Weights of a small image classifier: patch size [4, 4], widths [80, 160, 320].
Rows from block 6 of a small image classifier, named by matrix and row number. Rows with one number belong to one channel. Each number is 128 + 24 x the weight over its row's rms, rounded and kept within 0 to 255. All counts start at 0. After the name is the row's rms in percent of the matrix's.
After each channel's rows are labels from the 100 images, of 14848, where the channel reaches its highest value: "responds to" is what is common among them. Only what is clearly more common there than usual is listed. The data: views of escape-time and Newton fractals. In brackets: how many of the 100.
# convs0: expand pointwise conv (model.blocks.6.convs.0.weight, 640x160x1x1), inputs 80-159
# convs2: project pointwise conv (model.blocks.6.convs.2.weight, 160x640x1x1, transposed), outputs 80-159

convs0.509 097 [171 151 101  93 174 128 146 148 110 179  76  84 128 152 128 128 128 111 158  85 128 106 128 128 133 156 168  93 105 128 121 163  95 151 128 128 148 128 130 103 128 146 128 128 148 128 141  92  96 155 137  69  92 128  89 109 128 128 128 146 128 120 128 181 173 107 128 136 117 129 151 128  84 128 128 176 128 101 125 152]
convs2.509 069 [194 128  81 128 128 128 115 128 118 128  93 128 133 106 112 128 128 130 123  72 156 133 114 112 128 141 157 128  97 127  85 128  94 170 112 100 134 128 128  96 128 162  68 126 128 128 128 128 181 129 128 150 128 121 140 121 132 107 128 134 128 130 128 178 152 128 129 128 104  99 128  87  79  84 175 144  79 152 134 159]
responds to: earthy (89)

convs0.322 096 [146 128 144  82 149 108 119 147 158  95  57 109 128 118 128  78 162 128 101 114 106 143 128 128 145 159  78 161 161 153  86 112 121 128 148 125 132 128 128 128 128 138 122  98 164 133 161 128 128 138 131  85 149 128 109 111 128 139 128 153  89 126  78 128 162 100 155 143 101 105 132 126 129 170 131 139 128 128 120 119]
convs2.322 064 [103 157 145 149 136 122  99 136 129 165 128 110 128 106 145 146 155 103 120 128 159 154 143 145 128  91 114 160 124 128 107 107 128 128 120 128 148 128 128 164 154 151 140  78 169 145 158 149  87 106 133 172 130  84 136 139 138  66 145 159 158 160 212 128  98 115 164 128 128 108 128 126 128 128 110 167 105 121 196 128]
responds to: earthy (96)

convs0.482 099 [175 179 128 152 146 128 108 162 128 181  90 128 109 146 129 146  99 129 128 169 128 157  99 191 107 175 110 120 118  98 128 177 152 105 181 118 151 141 118 144  95 138 128  73 133  97 139 136 144 132  75  84 140 128  94 111 132 128 128 128 128 128 122  88 128 152 145 100  78 147  89 122 128 128 128 128 133 135 128 124]
convs2.482 102 [128 155 128 142 154  95 115 128 128 128 128 128 103 136 107 175 109  89 128 128 128 135 117 170 128 143  85 156 128 128 145 140 128 186 159 128 133 138 128 111 128 128 128 139 128  99 113  98 177 156 128 101 115 126 161 128 128 138 165 114 125 126 191  82 137 128 108 128 101 145 114 140 168  97 131 118 157 113 127 106]
responds to: pastel (48); earthy (37)

convs0.342 095 [134 128 173 153 128 167 143 128 146 128 128 155 128  77 114 105 151 128 128 126 122 109 142 128 128 121 128 154 128 164 128 121 156 123  97  73 122 150 107 128 200 128 124 128 128 144 128 117 128 115 128 128 138 127 128 147 128  82 174 119 147 102 105 128 164 104 128 119 112 155 128 100 190  92 103 128 109 128 128 128]
convs2.342 107 [156 144 135 112 128 111 145 141  86 125  95 128 132 165 172 149 128 128 128 167 128 147 128 110 109 128 159 107 137  95 128 128 157 101 170 157 103 139 128 102 128 128 143 153 122 113 105 128  98 128 139  92  95 128 128 119 128 150 134 172  92 128 105  95 157 145 132 175 100 128 106 121 120 188 128 110 144 128 178 128]
responds to: tricorn (32)

convs0.330 098 [145 175 135 156  63  75 128 170 128 109 168 141 106 131 128 150 102 128 131 122 122 128 128 110 128 112 128  83  77  85 166 128 159 128 128 180 142 128 103 130 128 137 116  94  92 169 128 128 100 144 135 178 118 128 117 128 117 128 122 128 140 128 129 121 128 169 128 128  63 115 128 107 128 128 165 146 133 128 120 147]
convs2.330 090 [128 166 120 191 128 113 108 128 130 148 158 128 121 128 128 137 128 147 181 155 100 128 111 154 120 113 162 128 128  97 138 128 148 164 165 138  98  92  98 117 157 119  87 128 128 126 128 105 128 170  89 149 165 145 128 128 128 134 128 126 125 157 128 103 128 156  72 155 122 160 128  82 123 130 139 113 106 128 159 149]
responds to: burning ship (26)

convs0.606 103 [100 135 179 113 156 128  87 149 128 151 128  82 158 163 173 182 128 133 103 117  87 112 163 160 141 153 128  94 128 150 161 106 128 128 101 107 128 133 128 105 172 128 159 168 100 128 117 105 156 128 128 128  96 128  40 143 116 132 135 146 128 128 186 116 140 116 156 150 135 132 169 149 142 144 128 157 112 128  71 128]
convs2.606 110 [103 128 184 110 157 173 128 152 127 127 150 144 149 128 198 128 140 128 100 148  92 114 127 117 128 128 128 128 128 143 161 123 136 128 128 137 114 124 172 148 142 128 178 197 152 128 109 146 128 155 180 128 109 111 115 153  96 160 128 145 135  99 128 113 105 101 145 139 151 108 152 128 146 128 128 134 181  95 143 114]
responds to: warm (63); dark (37)

convs0.559 104 [134 157 113  93 128 118 156 145 128 158 133 160 100 104 128 122 118 113 146 128 128 128 120 123 198 161 147 121  97 123 119 135  51 176 123 128  94 190 174 128 112 177 129 118 128 160 104 128 128 150 102 117  83 128 103 117 121 132 128 128 138 152 128 128 154 128 127 133 122 131 125 147 128 128 164 128 128 145 119 157]
convs2.559 097 [140 128 104 134 100 173 184 150 128 128 175 128 128 102 128 126  92 123  95 157 161 120 128 113 189  77 128 128 128 170 139 165  95 104 167 122 126  85 171  84 106 147 128 128  62 111 128 136 118 119 129 128 128 125 138 131 168 128 141 104 128 128 104 113 115 128 124 137  68 104 128 130 156  96 214 151 128 166 114 128]
responds to: vivid (52); cool (44)

convs0.86 107 [157 147 128  90 147 111 125 121 117 128  74  91 143 171 112 128 128 143 116 135 133 120 123 128 116 178 113 126 121 100 148 134  73 128 137  79 128 134 135 147 109 128 159 126 149 117 110 129 128 200 137 116 136 104 128 183 128 179 171 128 113  93 112 159 161 131 117 128 110 128 128 157 148 182 128 145 182 114 128 128]
convs2.86 130 [131  76 174 137 155 129 128  76 128 108 122 153 135 128 128 127 169 128 155 148 149 128 125 128 113 118  99 158 188 123 128 129 141 106 128 119  94 143 128 135 106 103 104 124 174 116 128 186 120 122 170 113 136 128 122 171 139 102  78 169 143 128 114  86 177  71 190 115 142 128  84 147 128 128  99 102 156 122 128 118]
responds to: close-up (46); pastel (32)

convs0.333 094 [128 106 154 196  92 164 128 128 128 128 155 128 128 128 128  79 138 128 128 110 131 112 198 154 128 177 128 114 128 173 165 165 142 151 115 136  87 137 144  99 128  92 128 128 128 128 126 119 137 128 157 103 135 128 128 143  70 121 190 128 138 128 141 115 128 114 128 160  99 128 128 100 128 139 128 128  98 128 128 128]
convs2.333 071 [160  92 104 128 102 118 128  88 146 128 142 128 101  90 128 128 128 159 128 138 175 121 179 128 128 107 149 105 128 110 149 128 174 128 117 108 161  58 123 128 128 142 157 105  91  99 132 131 128 140 169 145 168 175 147 127 120  95 153 102 124 128 128 102 161 128 109 128  83 138 101 128 102 104 112 103 104 176 128 134]
responds to: burning ship (28)

convs0.260 091 [128  67 128  99 138 100  90 145 171  64  79 130 127  87  80 101 128 126 147 131 129 149 118  97 140 128  66 141 128 133 129  94 128 123 128 129 159 125 139 160 135 135 110 128 128 188 128 152  89 129 155 114 128 146 134 123 128 108  97 128  93 127 128 146 118 127 161 111 128  97 128 187 148 120 128 174 143 128 163 128]
convs2.260 071 [146 141  78 128 106 116 176  88 128 135 176 127 128 128 115 156 123 120 114 128 116 171 102 128 134 110 151 128 102  80 128 153 109 160 167 172 100 101  89  86  71 125 128 128  93  92 122  99 120 109  87 128  92 123 152  75 102 186 138 128 128 172 168 135 115 160 117 139  96 159 101 128  91  91 128  75 112 152 170 145]
responds to: dark (60); grey (37)

convs0.304 102 [131 128 128  88 180 126 128 128 121 132 128  92 110 128 141 174 103 116 128 128  81 128  81 113 113 202 128 145 128 100 134 126 128 133 112  81 130 128 128 161 149 134 147 104 168 145 109 164 128 188 128  96 121 128 128 120 128 205 128 132 128 128 137 119 128 155 128 178 102 146 123 153 128 193 150 128 157 121 128 128]
convs2.304 087 [144  77 128 128 143 165 164 139 147 128 152 140 128 101  97 128 161 131 137 128 128 128 119 163 128 128  86 185 157 132 164 118 145 151 124 126 114 128 128 128 164 128 156 146  87 138 146 119 128 128 187 128 123 152 133 128 123 128 128 146 143 118 202 128 144 128 153 128 100 128  90 146 118  64 112 170 128 126 132 117]
responds to: vivid (98)

convs0.575 101 [128 145 122 117 128 134  86 134  94 128 145 128 128 126 150 133 128 119 144 128 128 120 103 118  76 192 147 150 128  79 128 122 146 109 137 120 133 170 128 170 128 147 170 114 128 125 102 101 131 186  78 152 143 117 166  79 128 128 114 128 128 129 161 128 132 170 112 187 129 153 128 128 128 147 137 106 138 102 161  84]
convs2.575 062 [145 110 108 128 150 128 131 128 132 128 150 128 128  84 128 145 173  90 123 128 191 102 103 130 102  95 128 193 128 176 121 135 149 112 163 128 129  98 107 128 123 137 128 144 128 124 138 128 128  96 128 128 137 184 128 141 122 128 131  95 144 151 100 128 116  95  95  94 106  72 128 128 147  56 128 134 115 117 128 128]
responds to: pastel (100)

convs0.163 098 [119 147 128 177 128 128  93 172 171  85 123 153  97 100 103 123 124 130 160 160 128 128 128 165 128 128  82 150 157 128 106 154 159 128 128 128 124 157 169 165 132 107 128 128 128 128 160 128  97 108 132 128 101 102  98 128 143  94 128 114  86 171 137 128 148 127 107  97 128 103  99 152 128 144  89 180 128 104 128  89]
convs2.163 119 [100 128 140 128 128 128 108 129 128  92 146 128  83 120 120 170 128 158 152 128 109 179  86  77 128 132  67 127 122 139 128 169  94 143 133  98  86 187 128 128 128  88 101 128 155 138 145 180 109 147 128 104  69 128 128 142  70 135 149 140  86 163 157  93 127 128 176 128 127 149 128 136 128 140 101 128 162  82 128 113]
responds to: grey (79)

convs0.223 105 [128 155 129 131 109 134 128 128 111 138 121 148 131 133 128 103 132 100  88  71 130 110 164 162 142 172 190 128 165  96  95 158 136 121 169 131 117  94 128  81 126 131 128 111 104 128 173 122 103 126  98 129 128 141 128  78 123 102 104 163 128 153 128 128 112 104 128 122 124 129 128 107 108 160 116  99  63 126 135 115]
convs2.223 104 [128 159 105 140 118 128  92 184 111 116 170 155 105 128 136 128 128 128 128 128 128 128 144 147 128 160 165  70 143  83 116 128 155 128 172 135 118 128 143  93 111 112 137 143 104 128 128 108 128 162  96 128 128 128 103 127  79 147 111 158 128 140 159 128  98 144 128 128 173 128 120 154 128 161 131  92 130 128 192 128]
responds to: tricorn (34)

convs0.387 098 [140 184 128 106 119  91 142 161 128  98  66  87 128 160  86 149  95  89 162 128 113 137 128 147 163 164 100 145 128 134 112  77 128 122 149 128 143 167 155 153 144 128 143  97 132 164 108 128  78 171 100 119 129 156 120 128 128 167 128 147 131 128 128 142 164 128 119 151 128 128 151 122 169 128 133 117 164 164 140 137]
convs2.387 067 [128 128 128 128 120  91  91 135 113 105 146 154 128 128  82 128  92 129 128 128 161 155 128 112 128 183  94 125  77 135 103 121 128 136 158 128 128 128 128 154 128 149  53 107 139 115 137 114  87 129 128 169 123 128 114 128 155 146 113 100 128 141 130 128 143 171 128 128  71  91 151 128 109 100 146 113 128 128 128  95]
responds to: cool (62)

convs0.636 097 [ 90 160 119 164 146 138 123  83 162 128 149 157  25  81 128 114 128 143 128 139 149 115 128 141 157 171 115 153 110 149 169 128 128 144 113  91 128 186 128 174 113 104 128 121 118 142 128 124 121 128 140 128  92 128  99 128 128  91 128 128  83 120 105 115 128 148  88 130  95 128 126 134 128 131 139 159 128 121 103 123]
convs2.636 069 [123 116 113 128 141 174 146 126 128 160 104 102 190 128 148 128 165 128 128 131 175 125 128 114  84 135 128 124 137 128 128  73 132  85 104 149 130  60 126 128  98 152 128 128 128 128 130 135 118 138 157 128 205 128 175 128 166 128 128 128 160 128 116 128 132 144 136  89 108 101 118 133 128 128 128 126 133 124 148 128]
responds to: grey (48); cool (39)

convs0.520 102 [128  89 161 130 129 135  98 169 147 111 128 128 128 141 128 128 117 128 111 122  84 128 122  72 154 128 123  98 114 128 128 128 100 133 128 128 153 105 128 169 155 128  96 165 128 157  91 128 151 163 128 115  95 128 128 161 128 128 128 120 128  80  99 106 133 128 102 140 162 106 128 151 128 132 138 158 189 106 154 137]
convs2.520 117 [116 121 128 148 134 167 182 138 120 165 137 128 128 128 152 128  99 128 128 128 128  85 136 158 158  88 128 128 122 176 128 128 128 108 108 112 140 128 183 128 147 161 144 133 119 141  94 128 122 128  91 128 126 128 128  88 128 128 128 130 115 108 127 109 128  94 130 128 101 114 115 128 147 130 176 128 148 151 145 153]
responds to: cool (98)

convs0.194 101 [145  84 128 128  62 154 136 128 109 115 137 162 142 128 120 128 127 142 187 178 100 125 122 128 128 155 111  86 130 133 128  77  86 138 100  91  88 128 128 128 177 112 128 128 128 116 160 140 138 137 128 128 103 129 128 156 128 128 127 128 120  88 146 147 205 125 146 170 145 192 123 109 179 103 100 113 128 171 128 181]
convs2.194 119 [156 114 166 128 128 119 146 152 128 122 128 135 106 128  92 107 155 124 152 128 128 100 160 128 123 136  85 138 111 128 141 115 182 128  99  85 162 128 115 101 128 110 128 118 133 140 128 128 140  91 177  84 128 140 128 139 135  67 128  92 147 130 120  99 179 102 128  66  86 128 117 111 201 116 143 128  95 128 128 161]
responds to: dark (70)

convs0.554 111 [110 128  97 113 128 128 112 128 113 129 128 128 118 152 144 128 106 141  85 128 144 115 140 121 136 128 128 128 145 105  70 123 119 141 139 188 146 120 128 143 127 141 153 137 128 133 181 134 128 115 128 138 128 128 107  99  99 102 126 135 116 147  90 169  74 146 111 128 128  83 141 128 128 136 129  99 128 128 128  99]
convs2.554 143 [105 161 134 119 151 101  87 178 116 128 128 118 111 143 126 128 128 136  96 124  87 140 128 128 128 158 126 118 125 114  70 104 112 128 128 164 128 161 128 128 128 128 128 128 142 125 172 150 128 128 128 118 120  96 116 140 122 125 128 147 109 143 138 128 128 139 128 128 149 114 150 142  93 173 128 128 128 128 128 128]
responds to: dark (95)

convs0.629 101 [142  90 122 109 128 172 128 164 128 128 139 128 128 147 137 120 164 128 163 128 146  70 147 128 170 142 128 150 128 128 132  77 139 128 105 128 142 101 117 126 204 116 163 145 128 128 123  86  89 128 128  98 128 145 128 127 178 128 128 141 184 117 128  92 128  97 107 128 108 128 113 133 117  85 117  73 132 173 128 128]
convs2.629 125 [118 128 128 170 118 148 128 136 128 124 105 125  94 127 118 128 128 128  67 115 128 171 169 155 128 173 128 113 128 113 125 130 174  97 154 150  96 128 128 128 109 118 128 128 138 103 128 128  77 128  78 128 117  98 101 160 151 119  87 149  76  93 119 128 128  70 128 128  95 128 128 128 149 128 137 123  88 178 128 126]
responds to: vivid (55); dark (36)

convs0.254 097 [102 140 140 135 171 162  99 128 128 105 128  95 143 156 128 128 113 148 152 128 122 106 128 128  68 156 139 111 111 145 194 141 137 128  60 128 128 128 137 105 170 128 201 128 128 119 116  97 128 169 128 128 130 128 128 128 102  72 150 105 128 128 166 166 104 138 108 112 150 111 128 153 146 128  95 128 104  88  97 118]
convs2.254 079 [110 128 116 128 128 118 155 116 169 137 169  83 133 128 130 128 128 128 105 124 128  91 126 137 154 141 101 125 106 156 168  82 121 119 145 162 156 154 166 156 130 128 128 100 121 179 152 159 128 145 134 128 128 128 147 119 125 130 172  98 121 128 161 163  70 128 165 148  96 111 128 128 133 158 113 146 128 128 133  98]
responds to: warm (100)

convs0.335 103 [134 128 120 128 184 124 128 118 174 128 128  55  98 128 119 143 128 128 107 128 113 128  86 196 128 128 128 164  62 128 155 150 128  93 128 128 128 126 113 122 128 110 128 128 128 114 128 128  79 124 169 108 128 115  75 128 118 128 163 110 128 128 128  75  94 144 128  88  90 118 113 128 128 128 128 164 178 100 128 128]
convs2.335 118 [141 128 128 128 184 128 128 151 128 151  94  85 128 153  86 179 101 150 128 105 128 134 104 181 142 128 102 154 128 148 128 128 147 122 146 186 128 133 123 155 136 128 128 124 111  98 100 117 130 135 128 152 118 128 128 105 128 157 164 101  94 157 206  82 131 122 142  69 128  56 128 134 128 128 133 161 120 128 128  58]
responds to: vivid (36)

convs0.126 096 [167 177 102 128 156 119 134 158 128 154  88 138  99 128 139 106  72 120 128 142 126  95 128 151 128 128 135  96 114 148 128 138  89 174 122  91 128 134 133 122 148 118 123 128 128 111 128 110 128 166 128 128 108  99  77 154 128 119 188 111 122 128  88 121 128 128 128 141 128 105 147 128 124 128 177 128 132 161 128 128]
convs2.126 155 [128  78 169 127 128 103 128 100 128  89 157 177 161 148 128 120 182 141 139 136 141 147 142 112 128  82 123 128 182 126 128 128 141 128  98 128 112 141 125 162 115 108 102 118 128 169 143 171 113 114 147 139 141 128 147 164 128 132  79 157 128 150 138  88 161  91 179 132 161 163  88 135 118 128  70 106 151 128 128 116]
responds to: burning ship (46); warm (36)

convs0.638 103 [150 110 144 145 197 163 115 165  89 128 128 128 136 110 128 128 120 128 166 128 128 128 128 103 114 128 124 128 123 128 105 138 150 121 148 128  96 154 128 165 128 128 138 134 128 128 151  95  93 128 128 128 127 129 128  99 128  92  86 164 124 161 155 128 128 128 102 147 148 128 116 128 128  79 117 128 154 128  62 128]
convs2.638 104 [141 106 157 142 154 149 128 128  95 100 107 128  99 169 145 142 134 128 145 146 128 147 115 128 116 168 114 128 151 128 176 168 128 108 111 100  71 177 172 163 147 128 128 128 128 118 144 132 128 169 192 121  93  83 137 171 128  83 107 160 104 128 128 128 152  92 128 128 119 128 144 128 128 128 128 174 128  96 128  97]
responds to: dark (95)

convs0.10 098 [100 187 100 114  83 128  85 128 131 128 119 140 128 155 121 154 112 147 128 128  99  86 148 129 100 128 117  84  89 149 128 163 128  80 115 128 122  85 125 112 128 128 173 123  78 128 128 123 116 168 184 128 128 112  83 128 140 129 128  84 148  86 157 128  45 162 114 128 115  89 128 128 136 128 128 109 112 125 101 115]
convs2.10 070 [128 136 106 131 128  78 128 140 133 149 132 111 118 162 108 136 150  91 133 122 128 146 115 144 146 117  78 121  94 123 128 128 107  86 180 149 102 128 162 128 102 155 137  89 128 183 128 172 150 128 115 142 117 128 151 137 128  90 119  97  81  98 148 121 128 128 128 128 109  95 128 197 127 150 128 121 128 128  56 150]
responds to: warm (100)

convs0.293 111 [140 149 134 136 169 125 155 129 163 128  90 112 128 162 101 130 146 128 122 154 128 128 117 128 128 100 137 141  86 149 128 128 167  94 142 158 128 124 146 159 132  98 128 142 128 128 128 136 128 131  99 128 128 142 110  97 128 128 139 114 143 128 191  74 147 140  97  99 132 156 128 128 128 107 128 179 172  86  76 119]
convs2.293 141 [142 128 128 163 128 128 131 174 156 128  93 101 153 144 130 146 135 119 132 105 142 132 159 170 102 128 102 174 112 167 128 128 166  60 125 128 128 122 154 133 156  91 128 128 163 128 100 129 128 128 112 128 115 118  98 117 128 109 128 126 104 143 152  93 177 128 148 114 106  87  93 121 128 185 139 132 128 114 171  63]
responds to: tricorn (43)

convs0.536 102 [138 128 142 154 123 148 156 128 128 113 128 128 157  84 122 128 162 128 152 128 122 138 161 140 128 148 130 128 138 128  93 157 148 178 128 124 117 121  95  61 117 112 137 142 140 107 133 133 190 128 129 128 145 171 177 128 125  85 132 134 213 159 117 159 128 110 128  98 167 128 124 128  56  83 100 101 108 119 154 144]
convs2.536 077 [128 128 149 124  73  94 174 136 151 117 128 152  88 128 128  98 128 121 157 156 128 136 113  96 128  59 142 128 128 106 142 102 121 128 149 188 153 118 128 140 128 115  86 128 132 180 128  99 128  76 127 169 147 128 154 128 152 126 101  98  95 128 163  60 115 128 151 136  94 128 128 125 129  98 128 108 128 128 131 136]
responds to: warm (64); vivid (35)

convs0.376 101 [ 83 128 173 168 128 149 129 128 132  67 104 128 147 128 128 128 150 128 128 128 118 150 164 129 142 128 128 120 142 128  88 119 177 128 128 112 128 128 156 130 186 104 110 157 128 137 180 166 128 140 142 128 128 128  73 128 115 128 104 137 132 128 129  89 153 128 128 148 128 156 128 122 111 128 106 138  85  88 128  56]
convs2.376 092 [134 102 175 155 161 111  93 128 128  95 128 134 128 161 128 128 139 128 158 121 108 128 128 135 120 128 128 127 128 128 128 128 128  79 151 121 135 142 128 132 164  89 128 128 128 122 128 128  97 156 125  78 128 131  71 188  95 134 112 152 101 128 142  88 161  58 172 126 128 128 128 112 192 128  86 128 152 133 128  95]
responds to: dark (95)

convs0.244 103 [128 167  90 128 135  93 122 164 124 128 151 128 128 147 141 154 113 128 131 156 136 154 128 164 151  93 148 112  74 112 166 128  99 128 169 155 122 128 128 112 124 137 115 122  87 128  95 115 139 131 128 124  85 102  95 123  82 170 131 133 131 155 169 149 128 128 128 128  92 129 128 152 128 147 150 128 152 128 128 161]
convs2.244 073 [133 128  76 150 109 136 128 170 137 116 170 142 128 128 133 121 102 140 128 128 106 121 164 184 128  86 128  74 102 124  97 153 119 115 131 128 120 128 128 124 130 128 110 143  67 149 128 125 155 128 128 157 167 155 128 107 109 128 128 108 105 138 128 157  66 178  83  96 128  79 111 136 128 128 123 102  84 128 153 169]
responds to: burning ship (28)

convs0.172 103 [153 154 111 131 128 128 146 128 117 126 128 128  97 146 149 128  74 128 128 147 138 128 105 128 165 128 181 128 113 115 147 128 100 149 128 110 111 156 123 128  93 163  90 106 128 128 103 119 172 128  88 151 128 152 138 153 129 101 158 130 144 115  72 128 120 143  79 113 151 101 100 140 128 128 128 149 128 148 186 160]
convs2.172 095 [104 128 143 115 116 166 162 133 148 136 128 125 128  99 157 154  61 136 151 186 101 112 128 115 128 128 170 128  97 153 185  90  91 179 125 128 129 128 128 124 116 173 102 141 128 128 128  96 128 128 128 152  86 122 128 101 128 128 130 147  90 128 129 102 128 152  58 128  80 128 122 115 128 125 166 170 128 120 138 175]
responds to: cool (62); vivid (38)

convs0.564 099 [140 148 128  87 128  86 106 108  99 157 154 113 146 138 130  77 128 118  64 108 128  95 128 133 126 105 142 128 138 129 128 128 128 134 128 147 132 132 116 128 128 114 128 101  96 136 160 127 143 105  90 155 128 142 138  85  66 128 140 111 154 145 174 128  98 185 132 111 150  84 128 115  87 161 128 124 128 107 128 112]
convs2.564 102 [112 128 128 149 128 151 131 155 154 128 101 159 122 139 123 163 128 138 175 125 128 128 128 108 128 128 128 134 128 175 156  86 166 128 122  76  96 155 166 169 167  99 134 128 125 154 128 111 128 140 128  80 117 112  77 168 128 112 126 128 102 128 128 111 177  70 128 128 128 156 113 160 163 123  94 190 128 134 105 108]
responds to: warm (79)

convs0.197 095 [128 128 128 129 128 190 152 128 128 128 131 130 158 147 121 137 151 128 128 150 118 129 100 101 145 128 128 107 118 128 192 128 139 134 124  67  93 133  96 123 128 104 142 128 141 104 131 128 128 125 221 109 128 128 119 128 128 128 126 124 128 112 128  92 128 133 147 146 121 201 140  90 128  85 118 117 141 128 128 189]
convs2.197 082 [121 128 128 140 127 177 122 149 165 149 128 115 165  57 128 128 129 125 177 109 203 112 167 128  99 109 122 128 134 128 104 128 128  91 100 128 141 113 125  94 128 144 128 125 131 101  89 104 136  67 172 111 152 166 128 154 128  98 149  92 149 128 128 140 141 128 159 128  99 139 135 125 157 156 128 128  73 128 104 114]
responds to: dark (58)

convs0.154 100 [114  88 190 105  82 128 128 151 140 138 131 144 108 141 139 160 125 142 128 170 117 105 127 144 128 162 131  93 117 155 201 128 115 155 128 128 113 148 128 113 187 127 128 152 128  94 116 120 128 128 128 111 142  96 132 128 176 134 140 162 128  96 117  90 102 128  98 153  91 104 134 119 128 128 137 129  91 177 114 149]
convs2.154 082 [203  61 128  96 117 128 190 128 145  99 151 122 149 128 163 128 157  88 168 134 153 101 128  87 128 128 128 123 128 123 154 134 113 119  90 128 130 176  94 128 113 149  90 113 155 128 103 142 128  96 171 141 162 160 128 117 180 128 119 128 167 123 128 128 174 162 128 102 118 135 128 115 163 107 133 128 141 118 128 128]
responds to: dark (44); vivid (38)

convs0.221 102 [ 96  96 150 151 170  75 116 177 154  88 128 152 117 128 128 128 148 114 128 167 143 169 143 176 128 127  71 128 134 147 128 148 169 128 128 128 128 128 127 139 182 117 122 102 128 151 128 128 104 156 122 100 111  88 100 126 130 134 109 137  85 169 128 128 170 128 128 128  99 149 106 155 128 105  71 126 137 104  78 128]
convs2.221 112 [113 116 128 128 156  83 113 118 123  95 149 132 124 128 120 128 128 137 171 135 111 186  83  97 119 113  70 128 134 121 128 158 128 173 128 121 118 193 128 165 128  95  80 128 151 154 147 155 114 141 141 105 128 127 129 180 128 121 126 137 128 128 128  90 175 128 128 171 127 143 145 143 128 138  80 128 160 100 128  91]
responds to: grey (68)

convs0.633 101 [152 117 128 128 137 127 157  79 139 128 123 128  98 128 116 128 128 107  78 148 150 128 151 200 125 122 120 130 117 161 159 173 171  55 154 112 117 125 113 105 128  97 108 128  81 143 128 148 128 128 128 128 108 128  94 138 128 128 128 113 128 111 151 126 118  93 128 122 128 140 128 108 183 128 139 128  85 180 114 133]
convs2.633 086 [129 135 124  76 128 128 126 114 128 157 180 134 128 128 128  96 128 128 128 167 128 140  66  66 122 123 123 128  99  87 104 133  98 144 128 158 119 151 128 115 129 159 128 133 111 103 128 133 168 122 144 167 129 128 127 129 134 139 129 154 118 160  97 128 128 149 168 114  98 124 128 128 155  99 128 128 182 128 103 128]
responds to: tricorn (45); vivid (32)

convs0.207 099 [131 134 125  86 128 124 128 132  78 115 128 158 128 124 145 128 128 147 158 161 100 164 130 128  84 120 128 128 143 128 128 138 128 139 128 168  92 128 143 159 119 155 105 128 156 124 128 128 119 128 124 132 103 135 128 153 152 128  81 158 152 175 128 130 118 142 128 165 119 128  89 147 128 113 128 106 128 112 109 128]
convs2.207 121 [105 145 142 113 128 128 106 140  96 144 141 125  80 128 159 128 102 156 128 166 109 167 128 133 153 129 121 128 145 128 111 164 128 159 162 128  98 147 151 137 128 118 105 149 154 112 164 154 121 128 130  99 128 128  74 128 102 128 116 167  90 167 143  68 128 128 116 149 128 174  96 134  83 184 127 128 128 128 128 128]
responds to: vivid (43); dark (35)

convs0.105 103 [160  88 128 120 194 128 128 165 125 137 128 128 145 128 144 128 128 111 169 128 126 128 100 133 116 128 102 108 128 132 199 128 131 132 128  94 134 150 135 128 153 137 130 128 167 100  90 106 114 128 168  52  97  90 128 148 130 144 163 137 110 128 128 104 164  89 128 121 123 128 133 102 126 170 102 127 128 128 125 128]
convs2.105 114 [165 128 111 117 128 159 153 146 153 144 146 124 136 123 128 128 128 151 128 120 132 132 142 134 132  86 134 102 156 135 159 168 109 144 144  53 140  93 136  87 128 147 108 105  84 107 128 122 140 128 121  89 111 164 128 109 128 137 164 123 128 128 103 126 155 128 136 120 128 148 125 128 187 112 128 158 128 162 135 204]
responds to: vivid (39)

convs0.533 101 [ 81  97 155 128 128 128 136 130 148 127 123 128  96 104 107 124 136 192 144  87 128 100 128 133 128 128 135 138 127 168 139 107  75 159  85 102 128 102 128  79 128 128 148 131  78 147 128 128 127 165 123 178 128 181  95 159 122 128 156 125 135 112 133 128 123 147 145 146 168 128 128 144 151 128  99 128 128 128 139 152]
convs2.533 101 [128 109 121  85 128 113 148 128  90 140 117 128 154 128 128 128 108 134 178 168 103 140  73 111 128 144 135 128 131 128 102 133 115 128 162  82 128 151 108 128 128 138 128 164 159 128 128 128 128 147 128  90  85 105 164 149 128 138 145 172 123 119 114  99 181 128 149 128 128 193 104 128 135 128 134  60 128 160 111 128]
responds to: vivid (50); warm (36)